A small sound classifier, trained from scratch: adamw at rate 0.0049, 39062 training examples.
Rows from block 3, named by matrix and row number. Rows with one number belong to one channel. Each number is 128 + 32 x the weight over its row's rms, rounded and kept within 0 to 255. All counts start at 0. Numbers have three digits each. After the name is the row's rms in percent of the matrix's.
# convs0: first width-9 conv (model.blocks.3.convs.0.weight, 112x112x9), inputs 100-109, a 9 kernel for each
# convs1: second width-9 conv (model.blocks.3.convs.1.weight, 112x112x9, transposed), outputs 100-109, a 9 kernel for each
convs0.39 104:106104095121117129139141141000000054113134143121124144204180157133128134134106102089063074081083111126150154162185194187173152128109109054041060098088079065058082184159101079104118111119118108087085124153164170161137123128132126113116121122117123131132136137132134142150
convs1.39 103:085082098116128109106107103166137111077061082112151175115112118135153155135126132214196167139115094094108115052052058067073088096110104096081069054073108136145137115127136136127122120107098228180117060062086117146159143145110073080108140145149125136141131139134144138156
convs0.40 100:088070081121165146120144158152165159155136133102116159094080050049066096121134122112086094124151179176160131143126146149127113108101073165190160119097093119155166071104148136151141143174179095117131140138128117109136079085083101118134137120126131123112114122120118115106
convs1.40 100:134136079050070088093110118161141126121096097120148161159147160170169153127111116111116145160157140139158166070070084080084079101128126172158129101088104101095106149137128131123124125132154154158147160142122108115122192180158155164172175129086100124154150151135110090067
convs0.41 100:118102101158185183166157116106130102058142216218187147041069097096131150117129149131138138116091097122122101145144144144148171176158129085098096061044051101118143088108107102124174175150153151164163150141160164154148108114124128126124137122108110122122119103088101119126
convs1.41 103:148117110134132102099107113179189174152124104112111131141145143149142136134136114095102119162176189207215207103115135153159130127143140089089110119111114117109101091095089094102133129092058162181184158146130105077057137132122100099090089092089145134137139143137129120122
convs0.42 096:135094085109130138115084107165139126150173176139099112093116144142122126140137127063075093104122127126084053141141153149127100116142146183197184191205184167143148136134132151170186180157132086093103124144152144137137149143133128117125132120116103111113106106108108095094
convs1.42 109:168153141121101085079093114187180173157124091089100124148142135125108107098080063110132136127126128131146160150142122086059044059095121175159141135118100098102108115099087083084082092111126155144137135120126134152162193190169149119110097080088136141154156155142127120119
convs0.43 101:202225219166141117142199227150149131114093085117144135075099136133111103114126114132126143172181155140134136116114118136152146129120120158151117099109137160156124124144160177170139093072094125132128132139141146163171160130106097091075094120135075087094094098102120135133
convs1.43 097:119134159178177179155132135080058090126159170166165202175169159154150150124097062096096090085086096099096097124141166180177159142141161177185163110083093116126129130125119127141153137121113113112114122130136135140138127146145146138167194196189201147092038024039062094123
convs0.44 100:149154068010093174151108119134204201160185177106122175133140126123149135107108135105114118113137187196165156112135138123095083114166147105131125093076085137167150090106129144139153180198192102111119113124135124135178125122116105109126133127145147152155147135143133111115
convs1.44 103:097044067139149153145144152085104109065104186198159134135126138155134075116147157106111136112081088121114103152144134142120119112098080183129090082112113111128150107126145147149158144146148127116124132114120127144155053059144179143068097127158152138128133136110099103117
convs0.45 104:140142096091107100084145138143141143142139145164158167076072046047066099115107105109120135112101081043037047083104121149153144148153149119106116133152152132124098119105110114135168177158145208184172164148136137144158140140129115114126124120127142132130131139141143132133
convs1.45 098:102141160154124100096114141150155166147127118105084054187159145124087065083132153153132134155163156135137132159138140139154178184187165184168173184159109117141130122125117109108104093090082157152135149152148131110085146138119112122140162153136145137131116112115122127123
convs0.46 100:158176188157172173135105113111139154129140157132125118129100093087098103117131126169151118089078095102109085125130126117127124134146165136133130153144089069094109063089105101124126116098106163150153150147158167149128155154137124116096091093092117112098083079073074071070
convs1.46 100:176190183151117111134143147161157146122111106115135141155137137142147138116101093144141135136142149159180184086093097095072047054092117133142146131112092092101091103096106106102104112124135165157146123105093095098088128133128135127127127135154157170166151132121110121127
convs0.47 101:142115119155182182165184176113080027013047102191229212095103113126127154157080020116121105105140190195164178076106120125119115126141144080064042093143197226174119110145158149110083161194189136122102078052040100141146163146148148126125125120117133126118105108115119113111
convs1.47 102:129107120132134137143152157112075032086133150149147125083121144149137111086114114109129131092076115140143103130129136134134144162172172053108164191179163140138132125128146175194177143130148087060059103134158174165144102129154152117100099121127127128126127145142122126168
convs0.48 100:162109073085138113128161137165101084122115081089106120102103092104106095092100112034053058057072125172194202140120115127142163162135117093041062126132125094081131058099125103071069100111139157139103080090108105123141129121118127133130137137138164155141125115113122125122
convs1.48 096:136094080100120154149123075086108155192175132104067066086096122144173196193169136118159182188169153148143120165164152130085086118138132179164134115103105123158161142131129137153160169169160069052050082110119129137130121111125148161143115092090151126087062076114141150151
convs0.49 100:092094093083103128132124140130110110076122169171090057053044051072085140214255255155164162149156160117094131120118110118144159158150126064092106069051047098123107122124114105117115108089076179136118111106106108099088131121120127125105097078070116121128128124126133127121
convs1.49 103:172135079089121156147133123183149129106107141120105119133148165160138137156175174137138125106082076064089135135137124136149144128110100121146174174175129095074081197188145109106131169191205145152154134118132123116125132169195194167142135147150128143165163146136126131126
convs0.50 103:141126095070068047009000068172151133149162165136096086085054056080089086110131141135123119109126163177157122120122113094073075109124106128131164181142060058107096083049024065119160150096069101091102122136136126125118111116124137140147147121094121120120123125117112103111
convs1.50 100:155161164154145116085077086167198208182123085087108108135141151165162147144155142115141158153122100120127138174136108097088073070089094144126148167159162165137107143129120119118122129124129141167172162156119102113141178177146118137141143167193103116118129122140141130111
convs0.51 100:142105102095102144172179171130105115144114087040030050117098102119132136143138138087092111117114098063110149146176174152139146118088091091118104101106115105077096155167154138141122082084092175159158153155164150136137169141117108106125134152178188154110074060063086098105
convs1.51 101:075143177158132127150170176010007080118115123132137145192192169121123113085111116132087035034081140161142117103133155158152142136113098117142163147122103088092120163153152149143141124118114055078120129098083090113116130161160122108138150150139162157130107087099121140134
convs0.52 099:125085038064132161134116079076087100105117105115096092121129134134128110087074052135107098122132127126133151171171164153141125100078065144138120107101121113112120108123092067092128143169163031085109107112108106103088143130119130153173185165134129113104107115128131120110
convs1.52 097:082061068080111119116157167187176166121074050074083094167140112085065079122145126164177168142123123135138146092074085110127137130116109172130098082098109130141151158155153141127115119129124211187174130059039080114146078120155162101065092112132126147146148122104115123129
convs0.53 101:143117112130134127122117099171174150154134129130101081129129129116075082116133144104099135172166131095084079177187172138100075069079086155131133141126087062105129112096092120139128109091070103104120116108100104107114145141133120113111112121113149142132122123139148141125
convs1.53 103:197178142105052060073101115179196189149131127134138127131161165162152151153149159148148146165190175141130149100102095082087103123138137084072087126149141116087077153147137131131133142145147118123146171177170159139115094100094091100096093084060113099119135153158149119099
convs0.54 100:092087094109113166168158131144127122110115154151115122150201185151123089066076106137110136159171168155134097101096114139157163168164135133148109110167195186168163086092095138176215200175157064071079098123149169142112111114116121120117132152166114125131129120119129140142
convs1.54 110:215181133091092107106114092142168199200186169147123105160168151116089107142156133110113107095095110107057008134125113112119128134144161089083083101108104124146129100093107119129134135127115141150165167152142142150153159166154139144155140116124135135136139137135141145144
convs0.55 100:198168130115115115156173143167143139154152154164154137120116113113125122128119104135147164138092078067060089082095127152159141129123115172155135145161157144109100143155175145107105132154128115124109090087115136155166126134125139150147167175165148139123110116119132141143
convs1.55 100:105119124094083064071082055129119113126136165181172159177161151121107112124133159087085118163163134129133144140149166174168147131123133148158145138147135096063071122135145139137139119100099132124123135136129133146158088100107141149103054107135159154127123118113092083069
convs0.56 099:139139128134121137142158157123124162153127112114107093183188189182152143131107086141164159142138126143184193096095127149134097076090119153163149113088085097063020177135100078029000066121125069084122137138139145130118109127130126114111105106116112116129136144147150161176
convs1.56 096:164173185158154180184140097117094100144172160120094085163176187172145118090093097058098133138133134128103040130098081080110138128109102130151181179146106128148152088093086087095093092086071168168168167174163134106094107136146131119124123139174106087080091119141136137151
convs0.57 098:099118155164154124078109138192227171081062095092102135098130146128131124128137119131146151146121095094121153134126114128143138145137129144114093077107137104099140181135146138139136135139130241198147097083126153144155112145167154134127135154168135132141133127131130126129
convs1.57 100:084097133172179144123123136141189239226181129082066112202171145121135175167117092142125116127142139135125154120112089069106161178171174255219169153143136156137128105096113152178178152118098078137191199173151134119116063119178155126099078085120137151125137120145133134109
convs0.58 101:145061056059110150155116125155097088083046050102145154123134154153153128110113081169179154103082093101114101046044043057091128140139164126130121072059076076120161096083093093098094074064090130139137122109109127147150157154137130112112124136127135119119129134139146155144
convs1.58 095:124136165183174165164172172085134168184177158134128118052060088131168175175170173081141165163151117083051030152164175185168159171186189158162147129136139126110100138142127110104091094084085073111131131120102084064063114123127123117123122114114138136124105099107104095087
convs0.59 102:082029010048077067074121118145110149183154155125103079121113119139145127116108096161169159137129118104096138145168168149129153172167143201150115088090116132146134204197163097086110138120107104095096110131150160138112135131129136134130128128125146133131145153157150145140
convs1.59 100:039054104149131115143165184153150153142118123135134126158158119112133148113128143099098056062065071087104100124118110101108140170167173200187154139162162145097081101108104118125121105092096154180159125115107095101125100068109206226180122102104108115113116126131120112118
convs0.60 097:179130111122117123141134132138130117126128123095118156153164156136128142158148113148136115079110131134159163128130128120099096111116121102134152090062083066034041175187150132115086073090114082079102122133146146139135255245209155087055030000000215195180162146134120102102
convs1.60 096:107116143163169164149133121129115126153160162167166144070082131141112087074100107097113119143139126143129105177162128109121142137115106130134148132131135139141142115136149148100064053065076103091079073072090110126135107197223148088123142141157051046048065067080088118145
convs0.61 103:153177155093095126141145143121128122095089120120091069138127128128132127117124144158140114107118136169196191088088104132150139115093099152110130136159159141135147141160179176153141145149172109107110105120148162150113007000001008000000000000027036028033026003000000000000
convs1.61 085:084115134129133149156153162127124131149168167156156155110116114118132156171172154090092112132141132111076040105134145152142140125111109116133118120140150132119133146129116117126137132124111131134145133131135138137147213223207197194190203229235202135065003000000000000000
convs0.62 101:112116128176178124076105138047088151145137148150137131117133150139114083083107117134153149142134130122137167077054060096141162154135123125131085060091114112145136075112114107123169190184171065091123147154167163159138109111138153158158152138137132122124128130137138141150
convs1.62 105:128139147150153162152124103186187170142128137181163103102120127112110115116118093111109118132125112125157192141150133104082087104124129092099114124085083098097102147142132118116113108098089118120115123138150131103082186188170150132102118135139132130132140146121104101117
convs0.63 099:112145104131148118129162176038008069131159133133135159088040016010065128137150162157169180171137130182227230120106117130141154147118091073079111121085067094090099061089110139147147107116129121145136134147144140157171165143125138152157142125117138131130148157141124112111
convs1.63 103:154139117090102113105109119146143129110082122142133142152180171144121119131135112085113104078085100092103156142157177165145138105095091148135130101096112132148160151148153149137150164178178143148132130127114121142162166162155133087094148145098109095108134122127132139152
convs0.64 098:197178173163155146140156165109114134152166176164135113194182173169164153132118112138151156153153154156164177201190178166151133120119119126127121155182185185183184123118112107124149177182172116119121122129128124113099119115115114110115118123124174171165157150140136131137
convs1.64 100:117116122117103098107115111154156152142129122113110112146139128116099091079067058138130117112101101111112103126128125126123124127133133141121106096095105109111119087071062048035020009000000158149142134131133131135140118124121121116106104122132124125120115109113124131140
convs0.65 100:100089140121106068112140147108113182153111130148138123137151147131112138114051040095064061102158180184172178138141119114142155135122099177183140100123164139110153146131143135124114124098091101102136148134150160151156124129128130132152166155151092116134150160147133121114
convs1.65 104:032083158188154143114115133087152156145141116128152158104091110161190192152094058057044078137183200188188167113113129138145135111113134125115135154125116121113057113120116117120115123134138084128136132139164164143116102141180162095055079139184070104152168160138122108120
convs0.66 102:132143128150190162157151126114112054072087118147164122164161134108113157148124119126148172122079120136122168070092131140109063072133168064088115149131169171095089132131144124065048093110078133117095076058053098156172110118126137141147153146133121125131124127131135135132
convs1.66 101:113090101120115104123108110074072075072111160185174177069074072091130139168172126140113113097099106115131144154168159175190172152144142016079104134124127126139144096103118126158173158143136087077027035080146189172172121108126129112117131138153166130116126146153149150150
convs0.67 099:128172199182115095099133133162174174164158142127100086162157127112104096092095080119137151138124100090104130124094091112125135118103095089122147145119151197196192073067114158185209215198188127129125128135138125112107110133140131107098118126125123137147145135129132139134
convs1.67 104:172164160170163148143147162089124157160144127104099122130134152173181172165147114174167156152152138110091090177179168153149137120110123156139114090068070094124140117103097098099097086058019105116122127127129123126131148138130130132152159142122151144137133127117128131127
convs0.68 107:171155160139095123168167176133125131089000021096116104081102137146135143139128125100119117112116126144136099103115119117128137136145167166154150083074121128143162087094127157153136129130137109113117109085075112147139144144128124127125119114111125128129130130127126121114
convs1.68 102:099082114141163168135108092113139157169169166144120132135130129120130152162159135126158167159121104110121149124134140147163165130091052145138142130120109097101105135119106106112117120120122125135155149159163147119102011085149156156149130133155137112100114135135127109114
convs0.69 100:148148143168181213193177170157134147168148153138113127141129111094113137127109099107092092108141180194176147191202202188133096075062038093108104134138098065086122138132131092080077117145142128131127122110103107101106174163142119088078071072083179170141110081068082099100
convs1.69 096:137156165147103070095125128194198186145105075084112120154128115127131110077073078118115117130129116119145157169171162131122135153164156151119108131154160140127123179162151148131132136140155176168155139118110120118115151178198206177135121153179093080096095101123123148184
convs0.70 099:162140081106121138171180187148170191186186181157148150143143102104108125158179177119103091131173152115104100135143145109084085112131126100104109094117158183156116064079100133133114126139120167179166143141151151153158117121130131127136126106105166158151137122115103095097
convs1.70 102:084095111087107165160138134098069081079065097141161176105122129117106124146148122064079111124119110121145184140134123122134155153149139102098077077111149148128133104109130146152154156153146151135118100104117131136122110093080103117114100090101126106103137156152136131142
convs0.71 105:138098101127160141102095119131097078093121136102098085163181197202192163138137142138108091100131153145132152150158150114077064055051062171149076014031078100121116130104095076122146170166160142119085054080111127132113133115096091099108120144158136130123120119121114124138
convs1.71 101:138111115141162168171166159122101109128138156142106094057062085112125114103144178110107122115080040030031049150129110078072089112122126078098110096094119126125138118145177181161134118120115116050018032081121128129117108063094137142125121129146125115101086090094106125149
convs0.72 102:160149159166166151108099091134163206196151136166163112149147164155134122132115085113141155154149160159160171221184170150136141116082070142174187171097048025000020159164153117108112097100091153128123126121110124139142130126124128129129124118122143138133127114108114121124
convs1.72 098:125158185175136097077094106190168129132142111116119114253211153106094116112104107108104100106119115110126129125104094106118117112115116242207186166144103072070087140125123131135126128129135174172149124105110125129141178141092075114142110073103115115102107115130135130130
convs0.73 100:127107005084164172145151144151154114162192138104146160140136102143179165158135141085101131090075130145157168153142116114131160181141117111104112121082093149166181121160148128152159176176155157138100127157150132146149125126114119137127110115122109105107127148158149140142
convs1.73 102:098116112113082054083126155157140169168102102157162144157151161190189135105144144105111113122111101133111105115082091114108098103115108162142104077125158138123083130134141141129127126140130193157151157141128135143141119078080122177133124147142123139143148142126120127141
convs0.74 101:095073088111133114126132142010024123177182179175163149153146111090086071066055070106102089092104132118087084089074093119132132126125129069092104126148160188217213119153139097080089125158189068093119148165156137127114096092088107125137154175179097097114129141138131132126
convs1.74 098:106118126129117111115138160190176160139131127134143151148120090083081083093097082089098119140144133113102118099097109135162171149118121158141106082078094112111095150159163151133129143153156184165139108081078107139161166128111124138138145158172155156154133111104106108117
convs0.75 103:084071116116052040087075092126155166128075098156151127127138130134122119134137146190174143122117112102107116110120112126142141134143153116127132128114055059063109086064057090119130095056059134115140154136109107077081090108113116117116127118126114134146160155135127118113
convs1.75 102:114073112147126107105116122096143175164145124116133151128108073061113165177164153104110109099090094108124138121131127104096101108128155121145160162136117100122144136144145153153149146149134057148189187158132131157197179211182128077094100114154128130145182178157124106091
convs0.76 099:113102100130149153137133134091076051086137163152120110171160158136113126128117109152140115105078045073118126141145152152145136113116123102089090106110092088098152079096104113088085109113121169154135118125134126116112122146155154145113097098109119130137124114113107105107
convs1.76 105:089094098125132145153123088086090087082109144166167162110103112122129134130116118148115098121154185196184173124147145128119122120130140114080067088119123115120116107119127135144160164158138091097104126151149143145146136123098075085114123115094113122119128144158163165160
convs0.77 103:108051060069049054122144121133103101165160141139142127110123138128118100094118136159151133141160105052098173076101065032056126153127111133118128091103138128133105173160108065113164154129158132129123129157172148109082128130108111122113119135127083095102122141142148158168
convs1.77 101:099136152137105089103134163125103095111125146174178161087086111148152126107074077090094106142153113089079079173191190158051000025056060192152106073094098094110131140147143135133133108087069110117098070092129127110099095114122116108139168147146151152171182143121128133107
convs0.78 101:150126085073081104129115129083102149167165145121078042087092093102124127139152177129106079062090145147142132108096067075108138138119111064128134129073049071097176047092127151138116126116125119112131150156161152141113116128131132136136128115110128119114109101098113134143
convs1.78 098:148140134144144116085080106107111125126093072087104112068075077104140182175163160064105142126094099115149178136048029072109117108102114181156132107092102116119118145136127137139145147150143147143140123091090110141151171161157144120076047032050143155161151125103108127132
convs0.79 098:140148131122120120154171169085128107054012036072123132147138139148129115098100086157136110099106109161203178061093121140121089058032037126134126120115122129115113117111112092078090097118125120130119091065054048090122064077074081104147190204195086108121129135141142134122
convs1.79 096:189188166130119129125113125064062052095136161149129109157190194192190197211202179105095098101109114115094085085105114128139140137145168084114152157143136137119124156140139139142125114103098030032068116132121100103116122161166121088113106108130135163172156138132139144153
convs0.80 104:168159162140164152122144133110097087076115126113105099150165183164124106091060037152149124102096094116137119116115102114147149128124105118111126146134127157177154134111115095115117096083081235210143082069091109132150117122120111102112127137132111116112113109111119127140
convs1.80 101:153138144160141130159168147062103122124125138134135123121116109121135141144137111130129124113121120123119131120100107125136135126111103002076091083109165169158161096103103098078067056050030107134136118104108117126150161148153148135130112113090142167175151143128137139141
convs0.81 102:178086102114114185200125081106112122070095172173121086154157147127110096091102134137127116112120141166179168109128149171181158092070100052083103118152110065101161122141142098134163142105108162162150117076122144131121159144141158149120118114096140118118126117107111117126
convs1.81 105:097101182194160084093133149124123112082066108150149133149117124143149126125138123146164129100120131128129111135094103117135135131134117082076074098108116114122138126139126093103135161150113123121131149147161158146132137162200174090086136152165116110103097119155159171163
convs0.82 098:068098111151169154148161176166107081097124154138141164162151146132108099107134147067114109061027037048065083094118151178186186168163177115104113120126122123109113099098117130135118084078058170170164147124119142168191147140134137138132110090094137123120132140141135119114
convs1.82 098:087119117087101141188205194139143139145160176190199191135114095092095107132142099146139130130143129124141156156150156193199167128093103151142102070073081087099112071078090106116134144143138129130133147143128108087064134184195177154142122083044101122133146152146127113115
convs0.83 105:118116116096109163168148157151143090103132150139124114075078083105095082061057078104119134117113131147149134107086084096102080070072086132140155161134114151174173066107136150153135100073078168154145126111102102110120104110101088086093110112100105119119116108103111107101
convs1.83 108:158156159153116067065080081099115129130096063074094095130127125119115107096090080129139144142152164172171163126109088067047042062088116097086086087102115131134129126123121115110100086070049131125122113106114118118120162147130109093083079083091154148139129122117118122122
convs0.84 102:109133115175170110123142135108106083108090057088152148169174172148126095076048031175165145138125115110080053069026038073074086091077091083123143093044108143137159106089093089088152179169149070076112132134131138152147149140147149140125112126128099111118114121118106104103
convs1.84 103:171150146128132164144122142120128130085075084091105128065113133150171201205175148115115122110100101097092087086080061067100114130139141118158138118127142145162157093092095090088084068073084126115085077080098112128133181139090068059082100133117135126132134140128124130149
convs0.85 096:142141159143157162148129152114115149143128121116112087133154128076068103127141139176163155150148149165183168075088089096112131146142132173154129126117092073112125116110116133156160145112094163147149161158146130109091036062089108121135148144149105120147164171173174185207
convs1.85 087:058076109136145142120104109103119125124139157171169166119117105120144159156134107133133121099087078100112126135128135149167167156153159135149152150151139128135143120121121125131139156161158128126112101112117118129132129108099104140156133125137128139143139129110080088122
convs0.86 093:149144131121139121117110115141145114124127121124134114132120125120115103104106099153136133127137134122110067108120129132132110097101108161158156147122098103101064120140131136130117117110096146151143145143141140143146113117114117133119110115131091090095110122127123138170
convs1.86 093:144168170154117108131144127188174163137120122153164151167149149151147145147162163133135126113087077092124150123119110114143165166159136133129134126128120104099090148154148138110093089092100165137114108113119115110102142152152150140118117145143083084109143180184182160139
convs0.87 102:097089112161158114089057061137150195177177155154158160110095071037000025094117125126175158128114106116141150123141134118114122140166179070072092143161139153142175101117103125172187151126111163164157150156161152144152152162164152125109118145155140129121118122126132142133
convs1.87 102:092101126131099105098095120167169157138135136149142123128105092110108084070077062190169149123112130150164174124115103082072091100130137153120091087101132132123135163167161154149155167166141179158133127137148163174171104104089098100103117155171106122136121121127116103101
convs0.88 099:121115135109052084120127133087082069059001081158172157117135148130100089091114148115122150134125126084073081082093095101112090099119157117113156151092049035045080072092121121109081069104122120100108110088105152172174132125131123119123127112096100093092090098107118125124
convs1.88 104:228205157127111116114123130172158139100102133149141135116137132140138131122118113147113108122108088089103121107126137129110104108089079081111136145138112114096076129117095086094114105092066163158130108131133136099062133139127120118128140130110128116111124123121116108096
convs0.89 099:128183185105042062103145133146130133149122147140128136117115084076111143103056036130118116083081107134148137118132125106064006004075135108107098115119118120123112112123167179181170144138138164141135135117078071101138139147149147140128114107109140144141139139130129128130
convs1.89 102:141154131097072063093141162152147143153151126118121107162167148118096107161216221134173177147142150143148166145115082070098132160161150084084097137136144147136132166163160143111083063058065147113097129152156143137127138185183129095123170166149134126148163167168130122126
convs0.90 102:140127122134132142149149118127101113094075130156124108118125115112098059064060071121102120128100066039086142143151138098102106080060057110096112140157096039061104140121085071110119102085071135141176193167126112113120143146150155145136155171175134127120112113112120121125
convs1.90 107:166157152121065078124146126126133127085060113162185170141149152147144140144139123130124109144185189173157162070094090079096129154167170103036028088136164162153132152153155157167180176151127126134136126119112114121110121116085060074064079082070142114093099108119123106100
convs0.91 101:088087082126164184167168136187173104050107153139126146096091129166176166160143095129126121131131107074093135104113116092064066073087091113089052061072068075062041098105091056063101119140142155186197159110119147136136140144140143133124105091081135127120117118123117106103
convs1.91 098:153136147144120116139161165125105107121121131158164164074096115133134134137124093106103100103142163152146120114109084082104153197217214013036075121146140123098072136114095101114125120121118101107112120114118118128107037105183189141113119106099106102128147175179158104064
convs0.92 103:120163146145123132131097113165175141131084067065100095159160147150151153151131101118113097105110111131151143126134125133138153154131124150168175157119074060089161173158142122083067077081067126160171154135122113130137126121117123126129125122119155149148147141134129137145
convs1.92 098:138155166175181171159129109151167161144130128124136115135136135138146140147148147137158170154135133130123123184190186158101084106122130138092095127128112111104091092096092096109111102116142157151143119085065062057040108140137117117136161155125095090100108111110117134130
convs0.93 097:107118125105090116128135168137116089083142162109063087104099092095106114118139157130136141176190168146123115074069092084092143181161127136157156138078046070110116186169117077067068097107079096113111099116138135108099100108108111118127130128128132129126127134141147143144
convs1.93 098:141164137100072066070071088124127129119093062057068088133161175170154141147124087143152147130108082058073111129167197180139155200192181116121116139160172153130113136132126102081067075094102167171165151132132123102107125101097106150162125108139105105119134133137148149133
convs0.94 103:173155161159125095077082118175148148138126124132169188167144138152161168154139157056058072094080062094118124120136149155146129096053028112129131129132124110106138152156166146116106123148132144116109125150155122099107116121133141131124123133145139125118116116120129136148
convs1.94 099:063063077101128142132105116136161171177173163152144151176164139108108145179180155095105119129121105084067063047029062091111132162179187188187189185171138113107117119131133125114112110120135110136164170163143138147169144153149155156155143142162154118124153163140122117130
convs0.95 100:125162192189143147171136123111134132172212150045050104125107124163171118115145158150130133129149148114114136157134109092081115148155128109114137133094033088140155157135105117170186145097084132137141142135123115098100119126141153167151126109120123130129122126124110096098
convs1.95 104:108086128175168138150188196134156163180164147144168164090132117103127096046070098103117116104089110120117131122108090072104149175174168126112088123156143125108103126138126127127135137148148125125124118120116136158131122111114115118111115125116106104109114113107115132128
convs0.96 102:118133134145167197167133101177149134131153137103083096126125116126150149148143142148132116107106127142146162097108112116114125130137139125151108062073091110132166188172165144138122107129151166142114101099087067051057134115105107108113121111101104108110121133148149159168
convs1.96 104:134138127109094114134122089111120123117115132137137137151173189182157132107095106060085118139147134103105122149136140139133123101060032155142135130131122123128148159177179164140111103114115137154164161153139127128140129152167160146152152142129146134135138141133131140154
convs0.97 100:123120104123138142144145143146141144159162162125102097136152156165164156149160176094113136148154154147140146124126133137135138137129123112115131131131135159163153209189170160153159162148135133132130130129122114105103105108114112107103102108110128128132134134135143149165
convs1.97 096:118112124147158149132113118137148156157155152143139138112108107114130141148157156091108113115117121133147165115111120129131133140142142154142126109109107119131140141134134128122127150189230160169169161143133123114105172167164169167157141139147121112113121134133132132135
convs0.98 101:032023083112101146139119127139244255198015051125133141105100109130120120141141133116110091086112126138142118150133126139139129127118088132155080056095111144162158167133126130115099108104105138169212198127058042060110120127130141131124124133148122135142148145134130128133
convs1.98 103:139126122113108089090107106116116124135146132123108128231197159124111125130102073112150171184182151096088086025023017035069098117135141120136148120095109136154140130136142137126118116116103200255255255247192119079119132136138145147141116097098111128159157143149149135139
convs0.99 099:115117123137124125158160162133143144125093090078086077079073103131140120112117143128118098092083087109123124143149140126119133139136134084087108121133109072062102105149157149137113078061098132155175192175140122124120124131140147153148141130124125125118116106102102103103
convs1.99 097:119110112138155155153144166034078123141139128110104122112121134154158142124115117131148150154151136115106101106125128130131136139164192151144138110093095105113102125098088091107118126149173113125140133122117109102090051082103116129155159140122130141151153156147148137131
convs0.100 093:126145152152134132117127144142154164152115128133115118099110123119102079078100100123109115109111108112129132174164156131125131139147166084115123114128140137150138087109157168180179148140150168166164169174170170161153124119114102103121132134128123119125131131123114108091
convs1.100 093:130119112110115103094104153154134117102093089081107147121120120133144143105084067152155162180191168155159178175177157135132130130132132149137131125111107126142124140136144145127111091092091173165159148136135130136143083112120102083089106127134149172188197172128089068051
convs0.101 099:119138146106106149157168141058128172158101047096097108094069066095138170143090085091076008000036148245255203145114126160177134080082116124144137125100082085120148100135177164106066076101141123101115136124102101119117109109106109106111122135144132146157149137129124123128
convs1.101 102:093143186167131093087106109154160156166173176153129140038041084109103112133151149058139209203171149146154133166185178154138129112119127084064099123126128117139159136134134127142145137136145127108118140156161145142154109123159173154135122138168107100110127146156169159164
convs0.102 102:137107078109159114095103111067125135162202166120127151079074058070117130127117121125127122142182190166120123127150163134089089121122107077068114117075052099127107119132131105089093075056063061072077093111125115122141084094102117146159146143153162154155148140136122112118
convs1.102 104:022068065090145169133092082151154159135102109136159141129130136138141131125113116137147151145147150135147178184169163130123139126091077000001047112149155159165189182175173166167154122100080173146124107079087128151155084124132135103096114133193121134135130122106094108131
convs0.103 101:108115122081072106119146133115158176172171138111126108119134156182164120114098091138154151129081033053110133110113124146170169157148142187179185159151117073074096140155142168162149154144120151153161164157144143132115236172122100106114115126125125115102098112115104096087
convs1.103 096:128127140152155120111123142100075090133147114065071109183158135112121113104100114113111113136170160123112118108122145150140143135136153124150173158146148158162142135131136150142133126115107178159127104078071071075092080121164169136110130171182150137136136130108107095086
convs0.104 100:124149140138138155109074085088086122153183170121129151132135143133111111146198239094087084074068079095101122137124122129147139108083089117138139152171147133108076034065104136152153150145128125138148142144142133093047123103100113130140131103084130138145137129121127122118
convs1.104 101:114113132165178166134120137146147129096096115124137176158134117138164153133123142157141143147147137123100086114116129139149147139127118150141148156135121131163228134135139129115099096115118133154153137122124142169213128140138138129122138149133145140129117107107112134139
convs0.105 099:124118120109148172135105108152164138083119141143127123111124153183200191146124108148164169174166139123128125122128132152161157155162155130132169188173168208228193170194184143098093132146123169170155128138165152132126136131144127120133133117100129125117108121145158157151
convs1.105 101:099099096069083108122141163153147117076044060077104104157153153171170156164155147094099117117117134126117117117120129131133135117106099201167149146134111113116109123118121117115103099110125117084105127129138134134119087018025078120113112121106093102116107120124137139146
convs0.106 101:185164155145164180169105091126116127135131128117104113121096085105127141141129122100128137142135133108084086060095127135133134143146128128140154149137134135106116139135124104087089106101067137149157154140124108099102116112114113123136142143146128125120122127128124119127
convs1.106 099:116107127152169156113103091163153151132124118135165148106130145122093088077040020152145124102098128157174195183170158146130116119124118097110122144143142154166140140137131145151134116108103136141138129113098108117097103110107093098093107107106093100117126131137132129144
convs0.107 099:145185174145121105108101120113119078069108141109069068164139106122135137130125119106121120099091086088094116135109083093122147146136162107091099133149133129128151077089103121156163153140151148153158153151147128111094160133114109099097112128128216192177159140141152160154
convs1.107 096:135134123110101078070068053147136156162159158127095095111067052082119118104086094126143144142156165134094066105121140133127125141147152142104094118140153129099074132124124134133124144147142165143130110091086100118135054097127130140123104115146089095104098090101105131123
convs0.108 103:123159142153178112083114161118129193246180074067129144084049046100147168176157121142103106085081120117090117180185162109098131146145126130126125184175100084118146145144113107121110072068058141111130168177158149156136087090085107133128133145154107090084104115117128139140
convs1.108 099:136159170167174141122128126175181187190146047020104166116067044090131146105090123147153165169151107081063059133136119116110099108128142223206153064044077113111098124127135146148146137158198145166175170157131122135151138148160158111072088168179127159177157135094075091118
convs0.109 097:126131161139106096111110135112126124157163150123104115126121124127112106109109081157119109127129118113127144130140139139128131122144190084117127103065092146152173046067078091123153147162158145157139134157163158158150157163143115087094112113114159159158153143140137114088
convs1.109 099:160174153095073115145149138164173170130086102140145098115133136123132166170121087058065095114134143140142164155150158151154139118113139107114102086092092112124097114124144147152159182186140148165169159138137138134129167176143125150144116099109076122126119109110130143117
convs0.110 101:109098126127115137134134143239255255126018102151151156102111111100095099116120135080078084118146137123132122168165158141122113123122092101108070060086113161166163156146169156132103106134139255255255186101081109120122124141155159131110122129149164157150134125118116119128
convs1.110 101:112129141153166149115111117161151144145145145134118112219197161121101113118103085108122148175183172147130121075056042027042081112149188201180169156137129126142154138140147157154140124113111127131163188182178142110115122129142155157152136123107103099118126130135143142144